From a checkpoint of a small sound classifier: 11100 steps, batches of 256.
Rows from block 7, named by matrix and row number. Rows with one number belong to one neuron. Each number is 500 + 50 x the weight over its row's rms, rounded and kept within 0 to 999. All counts start at 0. Numbers have three digits each. After the name is the row's rms in percent of the matrix's.
# fc1: MLP up (model.blocks.7.mlp.fc1.weight, 1024x256), inputs 0-127
# fc2: MLP down (model.blocks.7.mlp.fc2.weight, 256x1024, transposed), outputs 0-127
fc1.731 092:479511479471436507479462524558511501473540508498391481435535466439537532575451502538434483497495583419412473467559536559508439496497529530562487463495511383445487517522465465484539513536337543526512542505502446520473467466493433499513490596590473509467500324530491562530457507472462490499303428535495439529507505469547519519495485517488485487478502560499505486479400482480469499483497
fc2.731 050:563528522457480525569505463503486476498470495442472469554531511410495482430450480506546465494509420552475603563437530529505460409486526510513598500426469494525485474471601503509458431561475598570475447484578448480457460525479583444492479593482461482505492464484603524465510510514520409433306562487456537479532499471452410547502547546556406518540445519487506477535466460425503428532522
fc1.732 120:524581554549428478461527521568545524489408449517532496401510522418510594453422481489538420529451467538434502543541555485517530474555530537543505521575444463471553481571503523422483530574494504553418498416522419449484444515496499491515505538494446512618542436542478422486445457477529529565468492497499433454569503498548583514506445527480465523532518507543598555520474497564481467547457
fc2.732 169:532477587440625563509544464397517504573550444450448488574539537446467537492497527421499526506564456569474544531423476541432488539554528419581543521560391443477442450530620443520438531501496520480503403531524556505546512534433557554487455556530466421469580468497523540509595448543546438411409606482462483482522509439536471540519485490507553452467417476517476507469402581419573538540468
fc1.733 106:469505481458433516516460509544505457465506512541438446474515482405514550569427504529433453504447550435438438498520525559552413470475565531551500475523513435470506546535474448512520462576364548541464524501507441494440469422470406488531493578569444501447469359508508581513430479413458493496343465569471439518524513443523504520539451540468476498571496561459494426511429455459479491506460
fc2.733 057:572455485427475600499468452562500467504436490367483396451491403451534504476488461559596410477513465541428540515487519454502458478465558520514553552459498483502506505496455478455456479655483565582504480511530466547424424501446569438527512547494464468450484462517529454529459501421497513489483504500518530396516545424493337498471534500530475557579491516544429493578539396452591474558432
fc1.734 092:464537467471461493463474523541509500468554506505404488442537467463548524563482511550449481508461563421404480463543507556485471541527515508557503463519520408461487512519463470488539527536332522517556555501511451546505459433508430473512492622611439523454514350535477565544475533480454509486313418536479438529496498475544527508457455495493489478443496573514502473456425487484491506479474
fc2.734 060:566527507471458519569482505521486504508442482476515494583526554443511474441508485475524418501528447559504608547429514530516470460532496507501628488437439501514482470439576488558495418532444539544496430487567476441502489497495524432464508580479482483538520471484608543479555542531539363405289574472467544495519532422448441542544521560566402461487447530519501459490475477436477452501504
fc1.735 094:485531489478442499458469528561513499469537503519396479447547451444544516567443509554445476516485569445405474459550534546492459515510522519566486446495516395447479508535453484491530511538328532538527551506514432523472468449499425505522481610579467523464510329530485539538472532477465497494305436530491439537496503467525525515498473515494478482473491567481505477473404497483474503490489
fc2.735 051:558557517480462514532516477524485465493419478487480467587524524417504500463450494503522431483520445524491593551466521485535498452491526524539581523426464487524490475494575506541461413604483573575468452490579447470485463513475548406511498550477479473516470446488584511483515529498545412447290565461460536498529503449415439534493545549573390508558461519465519521513458457451506449514503
fc1.736 091:462525488495462486454460543547503491461555502511387500429524478478550534556476516544437487524481577413399487478559522541506448507508505510571511473507520405450502521505478488484531527543339517514545556477507448531507452443498416504507504618618459516467513356533465559541478513465457492509292425544486442514499502500536547528486462512489493493472488567497524475474394480485476487467496
fc2.736 061:559550524487460507553493485496475505491469481465546521588523576433514472406489495445542436497521430560504594560412520521507479417531534518497659500448430533513490477458595497518473432540480565561482417449589467445479492512461554452470513564477468481544523480456582534448562496522564373422321587482459549464525554427462450553523544566557430479494435525522515462497467500445501428512488
fc1.737 103:579519529461442549441425520464526473488555540551518488458439517450511476496381418484484445461474495494489510425556512613576416409497518560486471452476478494416490508466568525579588396495509475529578634517544453524409541505542506477533575506521517512433442368463467557484503457436499481535475471463506459612577558508449520512432471525521428554493533502445525381542477503480380462529456
fc2.737 129:484522522571477540529564522547522523450483488577545477615530426518481478530532500535472472526510513516614486565475518529486497524514572564511383502424488499484512576547485466442506514492531551444380410574465568537446574518425609598519455441505520476450557439555415524443543538476545544431615558564519492504454535484594561496525583522489459473473502468563371593428538547468507594568470
fc1.738 096:474481496488431514476502557546506491445516500489400493417539470457536518567482509531432468523485590422403486486577512540483454492507535539532493496475517361434494535503490447454537532545349536509508538477504449500486462432487419524495484596586467498483495352543481572546459498473450492507315440537493430516535503507544528520477464527485475471457511556527528485479390463488478492476492
fc2.738 055:517615505481459459557503473478512503501513525485487511542592547440502461408476565487534453471528459603467583549404501521483466486529564514451707470486472538530414529460540452532462436551483560510475471445523464467513479564501568435480524598499451481530547489466557521464446457506494457436365546514466533424474627371483442559559540551526390518502416524519540485478525470460469400508491
fc1.739 091:467536470479461486464472527541503492485560509505395494443533469474544527564489511551450491513469567414407485468547505553488476552528509507568498468521517409456488512514459476491543522527343514512563563506507456553520451444514432467515487621621457523452510357531478561546473528495453510493310432533479437533485489473546536503471455491492501476447494568511512472452416484486485506468484
fc2.739 063:564529511459467500572487507489479517520449488482515508598533560443516469430520493468537436507513448561511598540416522554511480459538489503507634478445427510514488471448597503539496430513455532543509424494567483459519499501509531447474490573472469494537522474472607552474571545543536361394304579484477556489513524423438437541555522560582419463480441524504490447496471486427472465511510
fc1.740 096:419556457501416525478509559503539467467553542490441470588544423505469437512476533580458511491529542530488509434475464448432523588437460559511571540508550518402439539528519475522441507605466553588441445548469431475577421482447459473511498530636479546462444465442503525594498483415448451432488505465506471555514492498556501531508565447458485416499532498491470577427523475538480556416402
fc2.740 104:474481509455475446508506464502535459599475510470468494443478530553467508571484524510465486592520525540456582538515447462489510514483465539460538513472506463455490318394515550605499442418502457451526551418515531302566501440514385364387527545563570468579459470487556524546562460575467382492539476467462464494430405522446479547561491580552509427521499479450616479467498477430519379403536
fc1.741 093:473541494481456502453468547555516493444558493511390501434533472472551510549448501540433466513473562425386477465557533540504445498494503518573522449502517414459498525525476512486529515559325521524535547477512440534491464442498439514498500639610454527449509367537462536532474521475479515501293424539487448515492501488523532535480468515502485489482492566478512456478398489479473479477480
fc2.741 063:589556517494426518529498480542475475481462455474549513580485574440499517419446477450530435471496429532513636561443503507536480428515571548534636535452434520504494472461580500542499407556501572557472410468573453464477490525427575428462529549475474460544495441468576499455563513514585419427314596470435537466540561459444440548497559569542420463522459512494514511489474485467514420505500
fc1.742 094:471500447474473545504484484516433447474524473468483538533480553517529495525456454476407410405483555420514424438471525443538485484476587542515598545501478506441494481505522491559523419573463630524424472503458470506446526443430477408427584536521473481465460439432516492562552519409545480435411518476465564488422562488463474536411545568558511476551478564447453498537433470531567509464415
fc2.742 093:475544500466372484477524505516494485480556536526597430558476487420437614543525423522427442416506548486608432445520524514493479613524507638524469514585446468506472506546473466551516472486609560521478401555453452502550514574481510535444546502483543439520491447451505569518491487449507524512563602495497495547605449530476519403486459454417486450457583469416473583459489488582494528541403
fc1.743 108:546484511483427486420387465452555440533536567526509471427423492422453529518411468496468494519550503518503480462523520561548472381474458562493456458545474508401511505448524553542528459505507458499588632531618503476454497465580422472565525501566441519436432358448535536498460448518467510513493466475493434574565531453506504541502448488508442606520534470481533405560506513487391456539524
fc2.743 145:494536524573505520535585555580520569482493461580512469621539470520489512506540505499469453512483507526602501541480524512522504582523583518547388546429451472498496543556427447495522446498486537460372392558490571517495595559430580556488481465500567462479578459561421532462538545465597549446550533506552499478496533466565584504517584519469479396427458480537410633387501517537501552538436
fc1.744 098:513448540535541566553525535478474470493433468455445551555512471491444539471518433608542472574540501521460519545516474467443515521541462461548547518435555499560629438519525484419503550501461458511536422533550501513552468532457523545516500571587469474518544476545503508466616511517453461479431503476424511535490516518565466543470454572546613474434446509593444445553429590468523518459533
fc2.744 126:502555489584647432489446585550531540488471459552436583529553506532469527518462464490518463546500520470546521485540567535522550529626473390523386476503505540514550507595453484477606549484543472546498505480467540497524498466496457501527528320491512609558510584507449491437463468480518526579620456584528452552515532462533600480551476495450526486464531460558523459417520564562488556449501
fc1.745 098:461547506482417513449475563578491492483551491490390480421531452444541493540446510542447511499503549444384491458552529546511442483473516532553535485486516402456500512541471498494493518583326548542523542475524408527474455460504460482510513628583479518452488337525458542548447482448467515500304421518506466511522517482516502526465499513459482492489487549492527493480403475484458480471465
fc2.745 053:564547533453505519578570490513493463518414480509479495589536558401485464460461513491486500501519450532561520542442510478535455510522514496490601494454501539515473540563595412548493431593476532559514433421492476507502459581494552470523533521477520464531465499485510501445432471486545523472330569433422519467594557448391400545579562516541466471544437525429508484526492469399496467561487
fc1.746 092:475547484481453492461468536549511495465564506507391496433528468467549522564456505543450479512473568429393477466554532544493453511509505516566496451509518394444489512517467495480546519532344526512545558494506454539494456440505435497504489629603457523455512353533478546547480530481466502493307426537489441539490498485526531514476461506491492479464497573498511460463403496481477491476496
fc2.746 055:582540515463460500560510479508474492497460485491520487576492552438517497428475465482538456487526423552483612548417522526529476434512523522538610521430430502507491464443583532526482419539473565540473439497569459471490491522483549430476483581478474475534489447461606532461565537536545396413278576472459558494525506481436438551515516567566401492508449540466529485492451476443476433519530
fc1.747 092:475504447559522552463542580517514502460532493480513426490397456444530589509444511534559506455474423522428569524423552542488408494486451470608433599416499512521480506465579544517501477534295510534519541500528489547501475525463519538541526524516496460480467492543520495534535458426508423416408472537432478517528474616512536492448428518505491415541503613531533526477530475403551526452468
fc2.747 125:601506497528538464588536491489485586523474434528546523567515533575503431407480579428536597534580483507498556548488437470457514561434450454517487516446449531474544558443479499422394535504451460527464447494511477482568561505511521595505365503495421524550487516434530486523598536583622512526430532538541526472453486482586499490512515492592455530386520519534517562419533517464502405539485
fc1.748 090:486521477466436499485466517559506493476541509510400475441534456447540524583455500547438465507473577427408477465552534555507450518516535526544487453502513378447484520529463458492539513522342549529513548511501440524472472459487431491508488600588462519463506323521496553528473513473464501493305426537488441535506509468542520512491472516489482485470499560501498479474405485484479494492494
fc2.748 049:557528514438475518564498455512487461502457499452478442539504513421509493462470460525535439492514434550462596551445523524519463441512540508513574516443461479524474464461592508534463418550450588563471456501557447465482458519494549411477483597481468484510490451499610530482509536528511409433285544479456537487529496474451437532506517534557389511530452530482499488519470454431501446531511
fc1.749 120:547561522514440447510503529506571533498478518625485494452521464416462488568403528501443504578429507544508434464503531523481536458526543544504433404439467477410487506507518481525516498469468455501501586470566501489445564514607488443535476505544571510498487387497472513442449476494424463502480469526532407508494505540450531578559525636507392545529522485484595473489506565535411394532543
fc2.749 132:442556438490520464491540518533456464503495473542510450589430469549543537595585469499429499512499529426625520579499473503564505545476588471537421540518494521557554444504475548513537458474495495438461375513449539440447503530440501450461485399439613420464526531561404548508538561479525544459489572481503545427400440560514511439514562529442570394543476552467484562496531508544532560551459
fc1.750 094:473531478472449506469474522551512497462541502519403487441547467458552516561457511545447471520469560422397476470547529550501444511511526518560512453497517396453488517527466474489530526546322523530535543487504440533471465432496421495506489620609441517466510344532483551539473525472467496490313429543481438524492507474541530526485465513501484484465494573496496477464416488472494494488481
fc2.750 056:558539507487452520544502478540490465492429477470517470569485538421501501461482494487520415484495447545493608569454510499532474437517538516516605512435469494515485468451574482561479404563455567563457443456576458455462467502476541402462524578483481462535502449498603504474521527497551400440292565473444526483530529434458450529521524547556391489542460525509519487500474470446512435506510
fc1.751 090:475545478480459494467474528542513498462548503516401490438541465467553517564468513547446475525464557419393477464547526547495466526521501514554507451497524399451490517526466489494538534527329522522556549496504446542496464435504432493498485630612445527452512353534472549540483531484463505490302428535487440531487498472535533520475459512504488482452492573498493469463412495481491494482474
fc2.751 060:558542511480447503557493473516484482502445474483534487574500561428507509446495492482518416495528446550505597554436509510527492457533536525524617514453439502509489452445571498561482405542450565552464417485579465451495481518469533411456519569479486472537505442488605520471550551536556380419277579466464542490537532433443466532524512559569407478507452528495502492486475486461499444513508
fc1.752 092:481530475469437501461459525554505490478555507501390472440520465447533526577465504544454482505478571436404467465549531561492456523520523521561479463514509381447478520529462470494549520521346528518543560515501453535492459454504436489521475621583462512447507342534489554544475525487464509484313428533480436535508496476534517506480470501489479473462505565498513474471409487491473506485498
fc2.752 052:586529503437467503568503498497480486530445502485475453585489516454517483434493471516554463502536430555477606550429523530531466425499497509521576519416452502523488479433575524534482429537452535545516463540576452476504475520520538428513477556477458506523486459474596549475541543534512387410294565484468556501541485467430414519521499550570395494523452534466513468515482455418461457525527
fc1.753 090:495520480470436509489468519560514496471533505515394480449538456436539520582437499548431467511481577424418474469555537543513455496505542524548488457491521388446485513512463460496532507535330548537506542505508436513460475463484430495503495585591465522473505323519493550532473507479475491495294422537495442534501508471545523517503480522492481485479497563492492480475396490487475492494492
fc2.753 050:562538519444470536570517454522483459485451480460484454530509523417505482466451467513532425488505441545475593556457512500518485430503562516508583507440466485515471470482589498537453416585451609570449444474563452466463462525465555419464510584480470462502483442496593524482493524517535424452281553474463528476521514465454445537495544543565406522548454521474487502524464450437524442534492
fc1.754 090:483546483471448493472481526548511491464556506519397487438538461459550513565456508542446476518469566431401475460550531546498456514520510517549498448500520391447486513527464480495537522525330527532537551497510435530479472448500432502506484623592456524455509343532485533540480529481468504488304429534489442540490505469536519516488468517499484479465494570486498465468410501479482491489485
fc2.754 054:574544514467452507545509470534484461485441472484508461560481540430503510465473470500524435480512437542482599557449508499535481451513532523534591521444455485517480463464567508553470402567457571564464439489569444464492465521477536402464499584482483467522482444494606503487521552517552407438273561470451537500535515470437451528510516541562398496526459528461507503500464454466493440516520
fc1.755 093:489507443492473529505498511548442451454520457487484515537470566513523499511446436463424401418470541424511435437462531446536462459464578546548580541475466511440481476493506489575541414577465602518429479487467480490431539423449469405456570534513475478469448429434527463565560522402551465436407521478458547516438565492483481535415536591570476483550483565441474488527430465538560490453428
fc2.755 093:469539498458373490472528492521476478452561535524582437583476487431439600546531418542413454415514560465621437433522518501481472606515511640531497503571460470516462505544466482540509467495623547521487397553435455522538510571487519543446546510469537429499487453455494551524506507433511540506548614486490511554570451544474500403474484466428491466466577466386461574473479508593493537538417
fc1.756 091:466532490505459487456470542547509498467564497514395503434533476477551525553476519539438479528476567409394488465557516536484468517515495510566518472499511404454500519504472499481540521536333521516556557480515446534517449439505428499503508625608456533463517371532466551545487522477467496501299421536486445523507494497545543522474461513506495482461490571499530461469399488490479486468479
fc2.756 061:556552522480451490560489490484473501497482476494557508599514583456528483404501493447549435503533439570514613560420512527528477450532533522507646517440419528507471482443586500540482419538483552556458420453563458438509491530456536434468507557467459474541513464460583545449557514519557383425298610493472559473520544436459464551533529572563413473487438527509512497479478487467486448526471
fc1.757 095:468485457458441520500456510544501485486537525496422477442543457424516526587455507557443469480474569422420451495538525574490451517522562529546475480526515396458485543532468406481512497542339552529507540525517451538485453451478439485520472584580450499458496332517505581514450489467455493487316446550473424501523499458531503498505471510477474485477511552517510470480422464478482515493497
fc2.757 052:549503493423489548595430488519513463497431530433456467553519473481509467449480480540555433468519450576454612547432516515522490459509533498460610519414478514515488483446597481507508431558475553556503445536529472449508449492490567417457516610485461506502499495493612517476549496517505386402383561472461540455498522431480406520529548544550412474549468518557476434534535472425511487519493
fc1.758 094:470527479479452494455471533556506500464566500493390490427519480462552528565478505536449479498478564429387480462553524558484455521513509513570500468514501399449480514515463477478542527546330531510550561497512455546513461442505434497513494632589455525442517369538479566548470527485464505496304429527482442522499499487543527510445467503488484476464496571505528469470404486499476502474492
fc2.758 057:579497510453472512569494500505486507508463481482514485603521559453517481413495481469542448505535424561495607529418527539542453432522513509517631524403420529516478484441592496528495416540476553547489455500565457457491502511476545434495489549481459499532500483455590572457550507532531368424297577482473551473530512452453442545529534577558412472508444534494519475499486474437460432527506
fc1.759 093:482535474465444508475472527547507495471551503513392478436540464445538519577458504547442479511478575429401480475553535558496443515509518519557492448498514392449485524522467465485528515544339531525530552505513448534483460453498427504508481612597453516449504329529484552544471525464460499482307421538486433535504506464534522514489476512489487482469500565496498464476411486478481502493492
fc2.759 051:563529508485484519546490485536491474488432487459493456578494533425507478456475472499534449486532431549485592568432526504523443424492518498517594518425459511517493462451572493541465420567448577572484456505584462471479469514500552414482494583487470475518494474481601529478530527506528378413287563474444533497540514432467417531504538547560391504519453525503517476522475466449486445509528
fc1.760 104:480535476465422529469491523541512485481507488524434465441544456418531523555426504546440464508473545436402461488540531524490439519503540534557510459509496389447493553541502471483491501603338551551495536495525412502486465442492451486519502600591439510480504344533452546549443488449474498473325448551483438523513501447534502511499481533494463485498504572483492458486424474450494485506432
fc2.760 054:551520500503437554532520454596538440459372469443526416513474489462502529495477460517501417416486466558511555532492485428565532522514535525515575546430507511515458516541523499564500409615510550569436470526495463515472444556462556409490539516482508467498471514528540405484455492442595505463433521390464502447497489457458430502484528502539396528587483502490458555572534428538533503545424
fc1.761 097:465538498490451514458470548546524482465551501520411501447553461454532524553441516540435477529478557431409464488553527549512428490491523521582517482494518407444508535524496490485517521570339534538516526482510427506481453430482433526499492621633450523482512353539450556541476495449471492502307440542485428510506490482538537546485468523486484463488491560489517474476411494470482483481461
fc2.761 060:569573519496448528535481458508497462475465469479555524562475572426482541427443456463518420451504439544508612577449497488534478443518582530526659529467455528513501496478585499564500411546499554564452416458563460466458479513447573432458549566477478437535505452490578490435566488485585438435328607462429517474525567412454445550498541572544413471562457505506508479505486506451519433496461
fc1.762 093:475524455474467470490464513531498508500562510496384494455525474471544531569498523542451515503471568416421493468538487569463489561534521494578493477556503419468480500494435453495534507508354505496569571526524469543537452474531436439531479597592455520451515368519487556535459531505447519481313418523487447534505494468563531486467474479472506483438498567518535480446425495516472521460507
fc2.762 071:560507517436494521578479545497477545506423482493481504597557541457516451442517490468540433538532455555514561529426527558510463461526456488492610441442424507517518473482601492520493444514460502552546419510553484451554507479534512470491478551473451519536525503470587586492560541542506329398337569515501552508523513411448442547572528578600465445463444521515480411516481477425448483507512
fc1.763 113:528611457505503444471431539457499552533489535598530549581522491451445577465409468496516547528432440502531489493418518567523530531598537509477517489536484583481574468608521476522566454442451482584466507584475455554581464584498517430570543526504596540464463429451530576453496395425465484482354546550450488535498570458440534543558451507444546453527513569434490524471555528466448569526498
fc2.763 163:488533560519560454505464577476505574420464501514453513412555504505518440458531468434537434547460485562467456454506552559594486423495447417447509409509482462486567520535593528504537574482460501496578568464447550459499527438554465537586532476498454585549493606504457518550429492476446484487522451556616525470553520471446520560533494518532507542489426468530511373600504440514433466551511
fc1.764 110:515508491579521495499541588603448551540438423504480506495516508503561504518542490503472457358596526459492489552487555503591394460569505472538468587508480427528519558514417456496559429569427563463417514459500533446531531459426506549466518468491484521572554498553481572494469497514598530459465442488490573523544535442574570488440494486518499474427429571509536539417458399540475440475418
fc2.764 135:510468497393446507525517477427572505502533514521532526524568561550411443504406435441485453547521485551500589445484498485436466503472461590449567442535474558390444435426546531564510484415496407547522530465511502423563515522556429462480485565591506483499431403416538493517529392537478430542499568450521410501452485515431405556584579546585460486520574461391570443497538508539456497498504
fc1.765 111:529585533496451485476555552589553559484429430546521481496584435519471517468474505539544456469482465564439413527496539488497517539573535533531539557599494471493544549614434468412496509568497527586428468472424451505575450519477518578518464537520410541582524466542422538525471484463546577512500484527467448461550482454561561498493450492475527460397523481507508543444507467593479493546387
fc2.765 128:470428534434443563533498475423510450537549502438547539550430539497473525523513469456487541487531495519473495459469407496450531557471475610578571533533459518436492490428600525513477517420583454463584445560523540530524515477529509509481499550539526441428494403458505552567641506538473438427573602428466490527487465573451388514472511545492552452501532459512500460557472562466576573444533
fc1.766 120:454461465480502522506518551539453501488518490506481479564551509433495515554506535588507492458455556442537440552533527587429403545477509525597451464537514509569465510558485454459486476490497500516474464525470498549534452485519507496587417472434516429435521456490498524420435568413403419509478546572439479555514488575508448433552528496472515448505528472501517454453500477491476561449531
fc2.766 133:492468496450418476505476509496480601458637469500553538547628561534476464560534479417421396521506538448624537420534532589504438585526501567451551439514446493515431496489465491528517470476557489524507518509415507489506539482426514558399467465466510455488478532494471529527457519505529500500510565476603507458439519506470509477528595456507512458449501468451475482470493503498452571535430
fc1.767 093:472537466473459492469468527546507494484554506500398480440534471462539531568483506545451484505469566423405478470546513562486468548526512509563496465525510401457485514521460470485548528529344521509559567510507457554515455444510435472515488622605451517451510354535480570550474527488454519484315429533476436537493493466547526501461459490490496479446500569511509471459422484488486508475480
fc2.767 059:573524501460469506566489514507486512521439491477505485593525550452513468438515487479533440510516448557500598544420522549518470453530493502509626486425433513514485473441591499541501428512443524539514439513569481461515501503512526438482494575478463494536513475473604563484568547529524357392287565483474551498519517430447430536547520559579402468481447527507501453502479472426465461510511
fc1.768 114:481528540467512520435521534509528488417564520477424479508568489479481461512557547548525490538581489564443480431455482513407443566513480472473546396478531436523424529584476491527461472586407496438605487539499531576527519504469524562477549580547543435384562498556350602539450549494479547383440525520474506540483539470526462555465485464502550468468422524483452455488439449480484485506469
fc2.768 174:495458485456479507525457503503472457530512507493533631564502452564513550528457431527437485467545541329618480513561496467545575521547475543506527553578530530524588458460505508467558515452551477588480463492498395490562423495497474452428556369466514588563476526458515506448530468515509496618610485463487494470501489493509518426535511510430546462532605484546507478503518536593509536440471
fc1.769 091:479516465460438501486466508546512497482542510498406469441531462440534527584469502546440469501461569425407465462548528563498457525519529522547477466514509376449478524530467444484541519520352545523520545517504453530484470456497440481518477603579453509464508326532506565533462511477459504481317430544483430531514500461548515504481471504491476486459510563508495478471410476488485505488494
fc2.769 052:563505499435474510557473488511499468524441510459467444541512498443502479466488468533533437508531450557467589553445524530520469443525507497501586505426466477532482469436582504535484426544430568549493464527562451455505456505506528404467494598488465508519503479506620567486521535536493375421288542483462533492524494448457434517530503548569394500522457531498504466508489445431478455515517
fc1.770 097:458473505492451520460501558561491487513517480486413512432525466456553526551457521552433495513438570414388473477562523517505494468495516525577516528441500397456515521508498488456543523531354541532508501454508438508486480425475423531476480610575481530506506361521480566532516498489487486506327421543479455473527473528534528520423461508489486474484501563504547503461391491471501470456464
fc2.770 067:503600514514414480536556506459487519485476469493572459527544545401531509432501536458542443528489465578502498575450538476496440459541604528510634512511418496525474492531556483503445487603503600499413420370535464463499462571439541460533592543479501463558542512508517475474445444438511428493429540556504524412521608440561503553518497578533451519539435523507515530526515453469553376562417
fc1.771 091:475552486484460493466469534551510495459560497514389505428528472462550521555449499539447483517479566426390482461563526538500456506506498511565515449503522402451497504510466507485544512544324525513544554485507446534484459441500434501500502632603459527453511357528480537534481527478466494502288424537487445531485502487526532529487466518502493476475490578482518464475391496486479480476502
fc2.771 059:583549523462452510570507468514472486472464464498530508576492560428508517429456460468534444493523419536500620554429518516530483442518554535540619525439428513503498448458589515524485410556488575551454424478561456463487493525451566434470503566475469459536487434463605512459572522525567400430289586477450545488526525486449451553507534582558420481520453528477521495495452496443509426520517
fc1.772 092:476518481496453490461473549547498501463565503496391500420531475466543532574490509527441485517484579419387478481564530551498443490510510512553502492510509376445488504508480487480553528536345518507547559486503457530504459450498424507508491614596459519450517363533490553554472516468464488501307426532482447517491500490549530521469466515483492480472491574506522477471394485481477485463502
fc2.772 056:584518519461455496585520482497473504489491486483529491586520554442519482380487498462568484500517415575491594557414507531544438427497544523513636522403438529521469493421557486510470421549472563538477445497553441481484503549467570429480468569471427489529514473451591540446555500501543391442297593513488566455506513461485443535510537559565425500500435536484515488501497470434461414544519
fc1.773 090:479527470469454496469473520550511501464540506516402484437534469462549521563470507545449472520461570417400473457545523546494470532518516515555504456503519396452489517519450465487540526525328526520546550492501449537493467443503429485511489623603448523459508343529483560540476529480457504491303424540486435528496500472544529512477463512496487485448502573504493477467412480494492498486488
fc2.773 058:555531507468457514572482484519488486491429481475503481565516547427504490456490491495516413508523447550501594550437513514519478444530528510504614494441445496516484458450572489557476408547444565554464434480572465438496480506480529408468519573482485476531507463492603543477532540527539368423289563473462535487532539438455462536533524564582403495514454528508507485503476463450493444512508
fc1.774 102:517623494505432485406461537451498462479504535573521496460389511424523545496415461499492499463526497501469497463527558561569469436478530559523472412510460493452501488528538556559582460470499462487532591532550470484409554481575440492571534515477539521467466371470522471440520491476518493508473480442478474583546523504432560505477426492501447534551526522434537437497489561484372451525509
fc2.774 132:556590516534463529523536536559526527441503462593545521589552483535477513552484465482436421498450544487640519551542530560583527490531623563499430516443475526483555516525475508505559438515556566503412421511429550521402537503401589548450501405495521493476512446528393512458560506450600534495611537506536481469439528476522563498485628573476488461489529459473412558456552525486510538576400
fc1.775 080:509410587417535554522496487525512521461472494476389560527517539483469477518489454548465435504582570547462457497562468525489438495487536475505551387488489442508486455524461440547549451443509462491453466568462520464494534498529478474454477591622520424481557469503532492477568566489503459455444486461473474541438562554485464537563486580609533449473429459451474433463352572584420503486513
fc2.775 106:493525507547599501530451593465512564455475487565450562594609508485490479537418498467454465594592506458568483470505560526461501562545426451539415437483482528480535471591554502501523521500522453610550453565506497510579511467503455572537460398499519552504458555445472557486546456517498434512569494557522454620550486432504551515591559538522539481456542460508484429457508599491438611473529
fc1.776 093:470550482474450498463473539539511495469567505505388494431537468467545519560461506545449484516483561436391477461553526554493454515510497516560501460503511390441481521523467494481547531542340524514555558494505448537505459437505430504506487630604459522444515358538471556549479518482466510493310427530486440531492497479527528524475467511498491478467491573494511464473403497477489489473484
fc2.776 055:589533514463460490573502479492482484511457478491514479589501551441510496433476470482525465494541419555488612543418508520540485439512512518525606540398442510511486485442577509541488417546477561560485458509573454471491487532486550432482480562482482483524483461468600544463563521526561402418259580450459548501533517447433433544500521562556406492522445537464522497509463484443478441523517
fc1.777 091:481537478467448493471481525546509498460552506508402483434536463455552516565466505543444469517457566420397466465548527548493457522520516519552504446501518397445484521523463474483540527523329541527533552495503439532482470442500435493499483628596440519462512346530490546536475533483468504490306427543489437531496507471546526522486466511500484476454502574503491465460414490477488492484483
fc2.777 056:570537508464442505554487470529491476491442474484514463541486539434503512465481481499515417493506442549478591556444506513528481443532535523531601514452454484513478464447572502555483401546450574557455446483563453453484464510470536402451509595487481474531498442500611521482527551524544393427276555478449535490531526462454472531528500555565396495510461527488507492492470457456493436518517
fc1.778 096:418508493468446542487401519500571406496572541523501510483482499446426597554417494528508478425551500548485446508502500510547467526490524563538497515614531515382504543511474472555498425591490524544524539531600505448563414433478421428504534509634479502419439327438507539511397445447492505517500462531456388563598539400505522536526478503439555443564531450489493405508521448534505507427435
fc2.778 125:505384533552443517569547511522516583588442503526537473601542487547492454474537510511515534577487489536512490532471476537479519520492434607492425532407452488468510558449504422418503553414515436473440506556541543501558624467536495560563419488515522507558550421513516593485535562565499517476622509514570499456495479486539516496568540514508440444362494473575461609409506531484427532484542
fc1.779 092:484520477468425516492468516561510492471528503509397487450541460437531517571428501545434477492497578431421472472559528548509453497492535537550495461496514385445496525520466457495524498562324553535498543503522428515460465458482436498498490584587469510461502312525491554526459507473472491501302431523495435526506517461530514517505496518471484482479500555493499475483406487480477501492490
fc2.779 048:557530522473481541574500458534494457467447483442485469552515505412495468466433470519527436460508426553486587559452500486519496428488551515504595516434488506521480481478576490528444404589475607584459450485572453481453446519466590421472500584488476470488486462497590499481489506512537428438321545456432524469516516440440430548477575541566403526549452512497485503545480448446521446531509
fc1.780 093:472551469475458496448469524552508491459543502506397489435537470466557521561478509552451473509472557431393485468542524550491472525517513507558515451504518401452489514525463482493530524541328515521546554494523448538495461435511426486508491631605441523451513355534478554548476533471458504485307425536479443528499505469543526524468460501500484492454489579501502464461417485485485500481478
fc2.780 060:556529507492453513550497499541482481485427476471534490589486560431513502445501484475531412479522447550514599552438518507535487451528516514517628513438446509508488460449563477556495403552452548554465423481584463448504478502482524396459527571480494479537511458481612526466543538524555383423291579470462542490534539424462457534531510553566401464511456534518508479477479475469493448497506
fc1.781 091:476536471473453497464475529548508497467555500507396488440536469465544521568479504548447482507474566419402481465549521555487461531522520512559500459512516404452487514523469472485544525537335521513557559501503450540502459435504429482510488627610444518450511353536478557549473529484462513495311419532480436529494496476542533514463460499495491480449495570502502467464416486487483503481491
fc2.781 058:573525508465452503569494493520487502511444479473517483588515546439509475440500484480528446507537438562502607553424512537532467440511507515506614502423437507514487466435578491544490417531450553546495434498565467456494489507501538424472490574479463490540508464476608549471560539531541369406278575472465544486524518437448433535528528555568406476492448530496507478498481474435464445518527
fc1.782 091:480524475483457480466464531552500498477558504499384491431524478463546530575487509539436488504474581419400484464549514556489465519519517512565491473518507391449491514508456468484551525529345517505548566500511459535511461456507431475514489619593464514454509356530482558548470525484461508495308424535488445526508499484549533511465466499478494473460499568508531482467402483497471498466507
fc2.782 058:577521514442475500578500503494474517508456477479496491588535556439525460408493488469561464520527425569497590540409528545519461427519507504506630477419430515520482480455595488513481434533465548552514437491571455463516493516500541447488475580475449508529513483457596568463552520533522362418300576502479558471517521444451428547534531569577426480483433536484503446507470466427466438535525
fc1.783 111:476497495455476518489484483492524456416534474503462455422535498463488547512493626502486462579495469544454512551448432543449437552561582480527503409566538461474480468536500481547407406570397517480504537462461518456482408516433486478459488613526476422428515464567458477552381446496476496462416509541486468463472511506549543578580482522534587451583454554524506469553482500425497463524517
fc2.783 135:480496480498409422528488577428444550471453497601569567488496574512576500480486449449502472559417502423511446401510539511586546432498460579449529467503460559497587509507469553510530478468524460519518547452485410489535525487542381500572525369460490582525420512426468579519427470473459537566477459553586533482510490521415592487510431556540514550547539527413522479557525494546430506498549